config.yaml
train_examples: 195000
image_size: 24
norm: "batchnorm"
Rows from block 7 of a small masked image model, named by matrix and row number. Rows with one number belong to one channel. Each number is 128 + 24 x the weight over its row's rms, rounded and kept within 0 to 255. All counts start at 0. After the name is the row's rms in percent of the matrix's.
After each channel's rows are labels from the 100 images, of 14848, where the channel reaches its highest value: "lies over" is the class under the peak; "top examples" is what is common among them. Only what is clearly more common there than usual is listed. The data: made-up ball-and-stick molecule models.
# c3: 3x3 conv (model.blocks.7.c3.weight, 176x176x3x3, each kernel summed), inputs 90-119
# c1: pointwise conv (model.blocks.7.c1.weight, 176x176x1x1), inputs 90-119

c3.107 114 [127 117  84 114 119 129 220  69 129 110 134 138 123  99 155 123 123  75 137 133 145 113 107  93 146 159 139 118 112 141]
c1.107 113 [132 136 116 103 109 123 167 124  83 135 113 119 146 112 128 112 120  46 120 138 116  63 158 103 121 145 131 127 124 127]
lies over: grey ball
top examples: space-filling; balls: three; balls: four

c3.66 104 [ 81 125 167 122  70 157  92 110 105 151 130  90 122 123 148 151 169  84 115 157 126  99 114 146 124 141 148 132 156 134]
c1.66 117 [111 148 147 120 115 118 117 162 133 138 133 116 135 135 107 182 120 149 135 140 103  59 143 112  83 138 147 143 135 128]
lies over: white ball
top examples: dark backdrop; space-filling; balls: three

c3.2 100 [142 123 108 121 136 129 133 139 144 128 160 105 104 114 153  92 125 150 130 129 102 140 158 149 118 138  91 138 117 152]
c1.2 106 [174 125 139 123 137 124 106 179 161 127 130 120 127 156 149 115 112 176 105 113 124  76  90 152 151 120  95 124 120 139]
lies over: grey ball
top examples: space-filling

c3.80 110 [119 165 123 121 122 111 119 186 110 165 107 138 122  91 129  73 132  78 107 149  95  94 123 126 117 136 183 175 139 125]
c1.80 130 [120 134 123 121 106 132 123 203 111 138 126 143 143 106 140 139 113  83 131 136  89  71 210 117 115 129 150 177 117 108]
lies over: white ball; grey ball
top examples: space-filling

c3.12 095 [141 128 113 176 126 122 169 131 113 100 112 133 130 124 113 119 127 165 133 100 170 158 118 117 132 159 132 153 113 134]
c1.12 123 [157 118 123 133 137 128 154 110 101 140 132 138 121 151 113 187 123 131 152 130 220 163  95 132 154 134 119 145  93 147]
lies over: grey ball
top examples: space-filling

c3.122 091 [147 152 114 126 131 145 128 114 192 148 178 155  82 140 106  93 177 163  89 130 145  96 175 108 113 136 129 139 144 138]
c1.122 106 [161 122 144  96 159 131  99 128 146 163 101 149 126 132 138  92 123 133  88  90 132 128 136  76 146 126 123 120 132 109]
lies over: yellow ball
top examples: space-filling

c3.10 121 [151 120 148 109 121 128 229  99 117 135 126 158 128  76 135  84 110 151 149 131 124 126  93  99  98 132 136 108  75 118]
c1.10 122 [148 132 136 119 127 101 154 124 105 130 130 134 159 174 119  86 108 114  88  68 109  95  90  94 124 126 148 108 101 139]
lies over: grey ball
top examples: space-filling; balls: three; balls: four

c3.160 091 [138 117 173 134  99  94  65 133 120 163  96 175 117 172  73  79 115 131 133 122 137 118  94 123 113 147 171 123 104 120]
c1.160 096 [146 140 146 131 130 145 124 129 126 122 120 135 137 126  89 132 111 109 114 118 136 124  83 145 122 149 160 133 116 131]
lies over: yellow ball
top examples: space-filling; balls: five

c3.126 097 [141 114 124 128 186 142 165 163 120  91 115 151 116 110 163 127 153 132 113 139 139  56 152 101 130 134 115  96  81 113]
c1.126 114 [128 131 121 130 174 124 149 161 147 137 118 125 158 111 158 132 143 126 123 153  93 104 150 103 181 128 120 113 111 119]
lies over: grey ball
top examples: space-filling; balls: four; balls: three

c3.0 086 [142 128 114 122 178 116 153 107 131 135 128 101 146 128  95  51 136 165 123 140 147 134 115 122 109 143 116 123 104 125]
c1.0 075 [118 108 146  87 114 129 133 146 113 139 145  97 133 111 109 106 128 147 116  89 167  98 102 110 120 110 113 106 120 117]
lies over: grey ball
top examples: space-filling

c3.114 091 [154 105 155 208 145 130 106 100  92 137 141 175 144 115  91  81 104  87 135 134 142 113 137 112  66 149 122 146 129 118]
c1.114 085 [160 119 139 184 128 147 101 122  96 123 144 193 162 113  92  80 116 127 141 138 176 156 132 143   0 136 148 132 109 105]
lies over: grey ball
top examples: space-filling

c3.57 067 [141 163 128 127  98 112 111  89  58 108 125 102 102 132 159 181 184 137 138 148 125 106 138 166 129 116 126 107 128 148]
c1.57 058 [121 126  91 116 124 136 130 141 143 149 124  91 131 172 123 149 165 123 132 109 114 119 141 152 139  89  85 148 123 140]
lies over: grey ball
top examples: dark backdrop; space-filling

c3.151 114 [135 114  76 119 135 120  72 125 142 143 126 118 102 136  96 136 133 137 134 167 135 118 107 155 136 119 132  86 143 124]
c1.151 123 [156 114 114 108  95 120 135 139 130 170 122 112 125 137 126 122 136 125 178 126 117 111 146 163 117 127 119 121  83 117]
lies over: grey ball
top examples: space-filling